Weights of a small image classifier.
Data: trained on gratings and oriented noise at many angles and scales, 197500 training examples, 4.1 epochs.
Rows from block 2, named by matrix and row number. Rows with one number belong to one channel. Each number is 128 + 24 x the weight over its row's rms, rounded and kept within 0 to 255. All counts start at 0. Numbers have three digits each. After the name is the row's rms in percent of the matrix's.
# r30: branch 2 reduce pointwise conv (model.blocks.2.r3.0.weight, 64x128x1x1), inputs 64-127
# b30: branch 2 3x3 conv (model.blocks.2.b3.0.weight, 96x64x3x3, transposed), outputs 8-15, a 3x3 kernel for each
r30.0 096:156156162127129144149157172154098152135147116145130162099144121129138106073132116121126119125124121111159095127147112140172157098096096170139134123124086111130114113102081090109093118120100111
b30.0 094:102123124132123119125114098095068111136101099111088117137134137135132148146136161121100101132111108158142124111138110126126109119146138135138124126118114120112147124142136125100106121136097097118123126128108122117073
r30.1 110:129099103127085114144092137113165134130138108095127165137141144096128160153165129166109147140133104130114110129081154127130124129124131112135107120144107161107135093159127140113125115119134118
b30.1 108:113132155134154117139131130110117131116173157161186170165152131121100094088084086101116121108139153105118117106107131098125101123126114098073145125138140175165170132141134126137104108142119083082113129135143146173203
r30.2 103:156133121110100132114110122141077126092150097085114154126165181149129169133146135122108163105151094146114142118131131134136158125165162117132105104115129151126131121087107116110124147145092127
b30.2 104:090150183158148122152136101142127137168123131123156149101085122100102105097100163135142130114113094070100142124132135142131105115157136117124139133152134136149145173147139130106099118118138119152129129169131117143118
r30.3 101:144092122115098095124109095095123100111103093125172127146131097148173096095128091120104163133118125132154113152131114149212155058143150078127109129122119154124112118112139132134105123121120143
b30.3 101:143087108109109145093130122135113108089133114089115141135153122157173109139082104094121119112103134094092069131110132103152106135127112111111127077110176107144114146130138130145100119145086109110126082122135073129140
r30.4 098:115169126149112131104091156151084118111118121120115120143159153134137139117138148138110156071121120128127114115094129140121117116103096138118122100145109142141172099143122139129113175139108102
b30.4 096:119161140112118144108131115107120138159093106156152115117131153090085159093088126108098120132113116115112142159148156142105123147141121127156164136121131130168128153121101145139120179127113111066107156116088188177106
r30.5 102:114107135176151134127164099094145123128120104159122158121164141119137140131147141135110106128169116135129165134142122142063146141132125128150182088090121132080103117121122109115195127121123135
b30.5 109:136123102152121119191153146117164120112133132139123087126123111108124119103150142143139142159156138163170150102134085106102111113098107120137123112160128166126109117108096122118132147115144142149114087144138099090104
r30.6 101:144141133128123169138128142184143171122153159121129168134115162130173145150215176117154101138161121160112153141134194208132138158126135204140166118138132149127131132137131146153168145142127123
b30.6 118:102117118141104104148131117116118136168128108150141136120115127131122103110124132097128105138122117111125112121094117134106106126126132097105129141129139162147159090101101110077083101122117097124116123102139128138132
r30.7 099:089141143115136148122166131152090135144127141119042093120206100118078134114078082152108151118141166120148115100166131118098102078109054087138091116120131101116129097134118132123093129120159133
b30.7 115:140151138113124124145104162127127145161160155142107088134117118082116171134153152101135132125119087146156114119132104143081142106128135116140143150117130093072114120147137149125159156100134111107144128143120132101090
r30.8 106:122128100121132088134151121135114098099128126133105126166088160160130164102122077147153176127136137124123131099145123116075102107169161088141095132129122147126162114134087125099123151125052153
b30.8 114:112139144126148163119126132114103117149121123134114085085124155085128163089104147130135177109121143109102148107119121150110094117110097116126114121133108134148117144108099151143133151125137136109111156148084174123097
r30.9 102:084142127159103144125126157120178146139153095169127121133110131135169141156139119129078074197084129151161137145097096106075097173151183126145112123113132147130145133149121127094120123123095127
b30.9 102:123111120111130149120131108095092110098097078134150128129149173095112146085097129144114142138160175117096136088099120129153133125114134122101137076127118174195131138105104096126129142100122140089132115121093190166160
r30.10 103:158135110111065143116105128168102126128124119101151140133126125124147127116152137045107136062129091103124117130100142157184171137114086144081119105150118119120152105143132134165138138112123108
b30.10 109:104107155138099100122131102116101150127172104139136146129113138153116111144113125108117093110128124133097125120110141131151080124130118114107145109159118120119143113138141149119098131161085086092096134118150116167151
r30.11 097:090129100162109139116064148125144118124137108116181133113087149066083148170146100127124108117140126158124150177112136130083134160093101106125118109144122134099141094151137138119135132112112123
b30.11 097:153168161140140162136130118143137127121128114155144133123151137131137153065075105135138143149155150128144175131119135110099125146120120144143125104101115160167128166119099134146154137102118144095115139141127151166156
r30.12 110:148080077160111118118124071118092111118136113113157148094105121119077128130133120118096108083102122141094145137102119112118154157152116109141140115150153144152098139081127124139163103129114102
b30.12 102:150117146170117106136148101146154134134164141108085126101072089154118129176185156158185164124109144171133129111128122126145102113097123144143159156193141128085132126117136118118071101143120143143144124153139085085092
r30.13 099:119121128143126100083088086129132120109164095109170128132161140132127134182138112153130116136126140154086145145122140127083135156154132089157096128106139154138102141059102083115147119118117125
b30.13 088:107127156136161128154109097139149119134126141116163121109105109119111112117116173162159151142135110093102137093124129136118121111130124123113133141167157156164115167174144086103114107099152137171137125170147118127104
r30.14 098:133112117123096136076128138150161129125152093132111106141149145164158135118105156082113031162112104155118152126116113132062107124148162141115148115110119109116145118129109137121109127110123132
b30.14 096:092156136124130126124131098081110126103110112137166128128133147088104149104119148153057091145152140121087140100136113130162134126098127116129153099137102135127110120132124106126123147093132111112127137125098151162123
r30.15 095:115119099141109140098120141142162117141136094150159107107188087136185104113109145090127045190087127146117126189135115116131101150110153152107129137098134106128126113100119100090100099127130103
b30.15 089:135112131118134130153118079091090083085116098103137098158160112144119117119080128143116116159154126124116112068114092115149111110113134133089137092147158128147083124145141098106135124116135103108111101145145105132109
r30.16 091:115128122130131141052134145128123145112174115109080127166181122136124136124089107111114128129159147125158114109201109098089075095155128084073123125131119136114155115116131117112099122114134138
b30.16 089:129185162115124157108107144128134106153160105157123118138133139075118160098139158121093103108148095101104131115110098140111091129115107121128112136148094137112153106173133111128167155093130103114103122154108144128144
r30.17 095:120106109130087140086124128121176159115172101110121159160185142147166168136156150150100110171107086150098107139131117117089112151139152109139123125120127149131129127143136130120101113112132127
b30.17 092:087126155115129120145137116089116109127138131147176153139146147115093082091084126121083099133180144086097124082100123123159138115120120090095145125137129165174133126126144083121108110121141086095126115109132134173194
r30.18 101:142133120163126117126151127149095127097148138120107150151138103106124143147162157111167084149130090123125143094142182120098141136106112163119136110131131131139126139103102102117124111116125143
b30.18 105:111133155144152111134109101129119122167138101137126105135109137107126143112147188148129115134094097124148170095111112144097103135145124108135113145151118143112118153169122120109114085121121118166130140156107116132095
r30.19 091:145122101133107124135124142123139128134187094138100158087105140164168162131155095138093100147092113182104135121148101150096139141171172125109118140125136150175095150082123068138139116140161125
b30.19 088:108109130147120116161151096137117107116116091103121125132130109136125105151118143137159150122166157128098145094104138110129105105097125120105126115160135159136116124146164103115109112120126097128147110120140088090110
r30.20 109:122125094106090123149097130110155122138117105107145162140109137106132149132157109148120133132130108121134121137072147128142117116095112109150126103148096141083139088158118150131167099113136115
b30.20 108:129126139141161125120117116124109134099160152155151161167148122156130106109107079127097106127122134144117133117102112074118127137098110118092121123131117163124148134122116142156110114144117103068083150152120136159194
r30.21 098:161123131128127096187165113071119123115110136131077117138101102092140099128132169128168080167129111102143123097110154050153118133047076157092140114155129139122146114159114126144138158110143122
b30.21 097:097081111143116080096139128116105104106142141121070128137112133147119113131161141126093117105070100167189167117134131148157145155146135105120131101126141128054131094088098145144080074140118135141133100116116097067106
r30.22 097:066122151136131109114100128139148120121102129139157144114044160112137133138160094123129107149115151143137156138117106159104119165129141112140123081143128125068152101151106154116154138109116145
b30.22 091:163131130115143150092122128150129138117094131137134132127164181119123144075099101131160176126121141143131142141111114115100130130108111167141124109092127144131120134068089149141154144120111162108116147098071160144128
r30.23 091:117120132152104113115136106120124100134133106142177093091129152154155109096107091086097067177080113162097163194116089123113139128126143125138146091129088141092154095139133131107159127090090114
b30.23 096:121126122134113124162141117123101111080105120118132105157141137150128147127130142145119146124148152138115129094076069090145116117090107133127134083125146117128104153096128108142124136116147128082109121136126106140144
r30.24 099:123111112126119068139136098084108109135123145121147105134060105093106097102094125121129158115099132083196073088103145079190146052124087131142052132141144126113117121151139151131105126123157142
b30.24 100:137138115116128116061096124120121128088099150105077175124158137158160114150119086116121140105044078137116113127134120125127128127106123134140135137100144107059145124115116143146090123141081130143138128138134111102136
r30.25 091:073117139136125132154113105121100121129090162112149155125075118088092114140107098166084108106087145098173086098103114140157154133114112108166088113138135114124132123154122153142128109117138140
b30.25 086:157153126113143141056086127158158137123090151144086145121176161145178157126093091136148139103122111135132133161156110114101133129093124174159122150098157143096140123103112142131111122104111139144135153122116163121130
r30.26 084:110144139104147110165140131100111119165095125151120129103118115099118082097087136133142120087089123104159080093101126099159122076062082151103121111137120091113128116126125122136119131108127114
b30.26 073:136133142116124135087106138146130123117113174137113186131149127163124122153129109123133131155102131148136136145106080123132150153128135158133139125084151120078141108106103147133105140129075124143145131110125139096123
r30.27 103:054117132140152110156111103130147091108090153121134154152085141099137163117152082169144161150156141117137137098165140132123111132140137081137077094115134114111125114138102116134121128128133135
b30.27 111:174154106133149144103089157135144130147116148143092100120157150117169159121141101124165157103135122135140128157147132134087145137121128165140114135099134129110129104086128127120165121115139143147136135112117139091108
r30.28 101:093148172155158125157132145162141104128104120166095085072152104070137121161076151151152115131105139112183082089128127100111136140106131157145092134133110137157140133125125108143092131114131109
b30.28 107:109113082074116140139104144104092113131061148128109089137162148151142158153149134134174146124111126123118121135146144152097156151173169126129115131069132126155139135123081132143128166096129117109149138112104176103126
r30.29 106:133110132117153098120128114100133099132138118109187132132161128155147135112137102138122137141138189170125145185168132149152108104132130118144125140132130152120104120111121091135081136138104141
b30.29 109:123102096120133145126147143099100087092101101077090093104104100114131138112113145125140151120137141100126116112117117112137115124118130109103113085136162113136118155133125143135139139137153143127122124136118078097103
r30.30 097:133118120164118113138167117085112138092134137161123162124155134156101158160142149153120078194120113104095126082139122101021168157144142114168129100142133130131140115135100137099136115095122128
b30.30 097:129137133146139140140103140143150127155147148159114085124130143091135143074143172158135153157179120137142178089129088146094125112096132129132121142180129174132112124132091086126119106105148113135127111162113136117125
r30.31 089:105101134156112128147090118165153131118113096144155122099135077114213094125142126097075093190161137121184111136139076113159097141130188114106107113143117180116152112146113111135106130117097127
b30.31 087:115087106084104136077120123132094112113095077098112116146163155128147120095076114117123119113104168100103097117115134116127103120134128128110126094116150158191139124083118123120129132157092138124115142116107159171160
r30.32 103:103123102105109126109103135136173139131127122087167171140086165100107159167142096143117127147122164135123129142112153152099154167122129091152100113150121133082173096177135163132151136123138146
b30.32 098:134132150114147135108128134130107129136128120152125130154167167132153134073084100115143141107142140120139129102100114116106135143107125099092111110125119181149151149102109146132144120145145127083096154120102185157157
r30.33 099:104153154154121152094093169176144139107129144144083073092180112094132122159110161125102078140073170122139091095037130150129109130094104183157107118136120135119146138152129122131101139119125106
b30.33 097:106137133100090136141121105099101147119097101104153112149155145108098144131099103124099085134153125092108126139134143162117141117174163123149158142109133109165135128118088119119120160109147134107137146111119169165142
r30.34 097:146093129085131126123150090086104128158140121123157153137173104145112113093106081116115089158143168136171094125179123142138149062098088089134137100124114126080127101120117110144108128093128132
b30.34 084:131111101093119117088097152132123089115121106122077116125148118148137133140116120085109140139114133129133134103102083112107127124132135122131127117134123129082150138118114169131144141137090108114115141151102091088119
r30.35 100:150068065143099112123117097088103113125130141092126116113082169151141155136114175111125117138110107151094163144128125116140152162166155142101119127141142112157107146091142127139170127125135113
b30.35 080:136133132194130133130166101137170156106164136086103159124067092177124100172133111145146132125104119164116149113140134124143106112135141142161158122168141118094136124110149109107073115111125133146170092149146059076101
r30.36 106:129087096135134090129120057122086088107132123094146162138069134116096148159148112143114108093138157141095148135108152142064127171168135112135112129130151155154118146080103109124118107122112139
b30.36 101:155131131175159118126147118161184145138162152119125104071070102117154166134177174145158167109107121102131171139154107108115121123125127140172149152168139120119127122103110100097082094100147145161145161146139100085069
r30.37 106:128097091121103095159103126129156119117145098124110114173088119116130145150145133161180163136136078116102138102073172131104056116138131133116097114145117153124105110140129127149112100098154093
b30.37 098:109090099130141097149119102080112145085150152097144129153137115129132077119118092117112119112105111119106146107121142112132128110135115076089143111095135105108097117149163111153128109128132088100154109126156105130157
r30.38 111:101098110122115097170112075098132103113066134106132133155044169124120150091120073142115168138172111114130145108109134115138102114138159098125098118140153111123120135134124141148152099124135128
b30.38 119:169132114160172113121141130169151128114100162106096159139145125186185111156142096157115133140104113164137148156151128097111170117091121159146142120091123123098133138093117136144122117147130145132117091118106085100136
r30.39 099:107105124113135094117139088121145095108119147110167182182040156153101147129154063146135149139122162120123155094153138143104140144139110121156064121105155130126125148123110126113086115100108158
b30.39 105:151152111141144133090107134123147141125119138137101102073128152104177170117142115109143164093129108119172162150150117107092117143127126161165128143129146137108146109074115133105123101111155161164155169119144132083089
r30.40 099:074154142154161132164145131109095113113097132150104118123123134087104097142097122150158140077089125081177095040102132106122107102105122144109115107130117135129129116134103117125112142147123153
b30.40 090:141150103113148149099105133129142127119074152144115116109148142109150162115148122104131150121111109135157147163148131143097139160148131159140116153074146129119136104096089130143126154123096133147136145079104177111091
r30.41 101:140121073121092146127122111119132137137134112104094091143074180179133186125114131136145136121113081151102153125106113130117083116161150143125133108133119127146103128114137127149150098103158088
b30.41 103:108116122174129113149144090115140146087150153108130140143105095142129113155138113164113104122162127128087136120130132107142135095117119134128144131137119112108117118129167104137101118105143129108143112136138076085134
r30.42 107:137083048132083150094128120139167148126134114066149114118160148100113148149135163105117099163133091130072149158109143123137100159132105145113150096139129143117141135140132166132140130123128098
b30.42 103:096122156161153093151132090095132115112182135132134135135103125118069083137103124137149113110113123140099113096134118145141091122129143078104130139157118119107123116175169121090098103134157116132125125160138125134151
r30.43 091:125139099136131134118114147157150126099153083095152132136122165121117160147142123145127160128158119146134163145131135153082097149133148128141141127136107138134157120144098148106123142138106127
b30.43 076:096134149119145150104118108100110126169114108157155128111111139096088132063053132127107135134100126089108124109122112143124118115138123107132152124111117165177135157139120128108103129108127117118110149165112182182146
r30.44 102:134128097137121121169157093114090121124069150133139176106098153150132143153138172144113109134119119137128162113120129104146168129127125167145153110148145120115126145116111124134153134121115121
b30.44 106:121098105170129098103145133142133123133123148136102101102121129149159130138175141137139155128128103149172139137143117131138148155106126152124141142143157151103138100098122135109093102110137124136151123117160122077082
r30.45 101:099138124184128142113061165170167155122154090152116111138172120096134115169117152113131071128090098093146122100082153117097084152115133153123128109135129182141165129146122100135129143104125118
b30.45 103:117144126096098139122117091101113126147141099121174145120158161094090137096084125132110120151177168071116164122145170162125123135175153100122144119139136156193146131156088088121140152118116113124131128125144160182160
r30.46 101:117083122151136113145137100092111096105105099122156106119143093105162103089098085108101169103167164120145136161168097072177111115142153080081136115142129165139123144138110107147121125108102102
b30.46 096:144112088112119139131125162141140104093092079075068108135115088173153125167145115073125146111085131146134097149143151118148143118125110136143132103080144120149155146102146139127144125159116150156136110110119101089142
r30.47 108:096129128153132112123133128144105108081144128151133136168110124137109129140144134138158150132123110092121133084133163156069112107137144145098108126134127143139158127108106120115137121134105134
b30.47 108:106159155129135139105101119119129118168127108148149076103130150081139153087123159133112118125123105109129165117121124128076089149136127132147116146147112139136100149148099098139136122100127123155117160156092153140097
r30.48 104:131099104140103097105095092140113108107139098113175134113091136125107145176138126155120139126120187141116155163118130115083162168174153106161100121114153165172092169053119093118146101122119120
b30.48 109:124097100156127102153146102140162145119121128099147107087086110121140144160163171150176181089134100112126143130148140124115121124127125125143133152161146142165133149129126115111100125110152161181156151143147098089078
r30.49 088:139131151123139124130176109111100107143110117135074087123170128148151128066078147080121070150156139132129144123162108093109086079121152158107152114134110107116148101109136138130125123099126115
b30.49 081:113104128124097110148140150126129099096102151091097147149148115141102107149143129116133129157146134165125091092100071117133136078104142116125119100115120101088135079105144164124117167130103119127090101105095078089114
r30.50 108:131172143101117117135117123150092107121099097096161127168197135148084126085107119123110184106101172127152118132095128132196175090141133099161115120143107149136133103115141105148098162124135120
b30.50 124:130109131106122119117114126112110110113136109133121130124132139143132128137116125079113110062110113052102086146146148146150132143140143096113135104128144101137143162130123159132123152162130104099108123120102138135108
r30.51 103:125138179140153125142114142130140135126123131187125077062103075069176078108110079111129141147088143114177069131121095128145111111121148130109086129100139106114133134127137105117114113126115141
b30.51 109:152120105095106149124121122129102110106107148093125136119139123155129098128131114129170151148067155162121103120082070116130126122154111162140093116067150110152141128115114133145150154117079140136133110093136111124126
r30.52 099:097130155142168138150162134038100095139128137159064120088159124078108143137093125105151098113143144136180111101169114100089066097107100132057144120133132107111126135129112120106110133103120109
b30.52 095:156146126112142136116105160139157117141114166138091126140141111116125148121153146101147168147137123158147123136129080110100147112140109155141121123087133113097143085131104142162151162119111125154128132112090130107089
r30.53 103:166159126122143158159169186147138160154155132175112144126128098114150103114143146127163070143108118137141137146136175137121109150078114186122157116130080121109109100122098117118104137110121096
b30.53 100:095102129118117113151132101090067085126071042113095095140134129134120117125116133128095091130126109155145112100112111141130125111131133103125118111095097131110114106133126114104112117102114076094089101090105117116109
r30.54 103:158127128114098116106112131131133118145131114108151130097174103125190088060125130043096136113045089130130105177081074127200148109085127128065122139135130113137127114130131126154147125148150132
b30.54 101:131130155149085150158119091142104121103138116110148127155125137165125113168099124136106089113120111151130108107097125107161089115111081153112150102125136091116093114128168098139106116138092127109121135115157089145153
r30.55 106:167121100101116142166193117089081130131108124132134158106125103117157081051116157090112102087155128111190086119170110078217159088084121144126123145148133136132149126138114137136104144137110141
b30.55 116:124100120145119105058144143137122120123152113130043138110122129134145122157152129083130132117084116157157116131133146117152122132127119135156149102123135135078178095099092148129079077164077127126140133107135140076112
r30.56 102:144116087118087137114102121126115134141129108078098107126071159145135163145115158135132161091113107119113128106124137130154118118184154139113121113137119120150089130090131123147173102133141092
b30.56 097:115115138155099089145123094146169140109163138085125142126094093156120100158152109122135121100134129133087128137137143111130119101133131142133130144136120095111136130147183111132119119127131140119131115145150068080146
r30.57 100:130107106148115095139116077109068112111113134103144142103132118088111114140123153128103110084114162113139115115110108088141165163158124130158138109157134152149112145081097090106170146135101137
b30.57 082:123122101161128097135149125164160146140142131109088121099089114161144135177210166150148158113099102168170136151161150132134134144116120151166145156150142120122158124098119124121094140127129171162153152132134106078105
r30.58 096:111141155100155142088135136153113155134152131082078073101150070129104107142083121140132068174127198120143103073131143120147138086091045165162122125132115123113131116139122128132095123126133151
b30.58 105:119144147124119096133100125106092150131109125102105119139107122098101159119131128104100094127108112165145137115118089135121119095129141127140127144133113099081135131157140140105128162138103125138123149131109132099071
r30.59 093:126126132118119128118183102125160132127143119148106099184079162191149171149105120119140143187113090135110127099131114102089115140162176137148091114131132148140127142127113124140094137105143131
b30.59 096:103082082136141094130159127097113132073096139068101121146127131133149116146162142148103136135164145124117149121134128125135157119129155080080121102117126125125095134103132123148129141132165116106127103096100090088115
r30.60 095:122124127129130123157094161150169140125130141141126199152092154124145151161195126219180157127132130134092150135123171180126164161141137160176151154131152158157122156130145130144128144139148158
b30.60 101:112084108120120103150130116127116122141123114130121115127131118140146121128125115112127114110134107091103118127113131119111120141119130088060120123114130163147149119123106124131112107129133124110134131122131134113132
r30.61 101:156114113120137117173149074084077110141106132115083144095115136142102135112102133124135105108143134099166123059142139073165143100103059151115141114148144131145126113133105144114117122129148110
b30.61 095:146116140154130095082131142134144126121136147120063149111099122153140122160173128126114139141099122161175158131144122141162152145123133131146151106114130119047171090091120160137089111130118126161152108099114108069116
r30.62 101:105132158151147113128083147154168142118125113168111081066168084080195068123106123100077082182093126129164106121109127129139073129124162157101112151106138138131126125136123102138101114107125125
b30.62 115:139132119085093150152133115118097113096101115095160141121156136144131114122108115153138101150121156141104109150101094120129122122160131136125127083083155112164119130116103105138146152110066134103129100093138111144160
r30.63 093:125131097090121134108078156152122142131141086108115132194137136167106142108112134112139217079105106125100117132123159124105093103149144075095089126121118105114140107135138132139121137123154126
b30.63 093:124164149105153144102116115126140125128159143138170121127133141106114112099089107126121088094156128074124128102123119132140115143147104111152156129126125131161134137180187087117188116101151088121136128128143139138146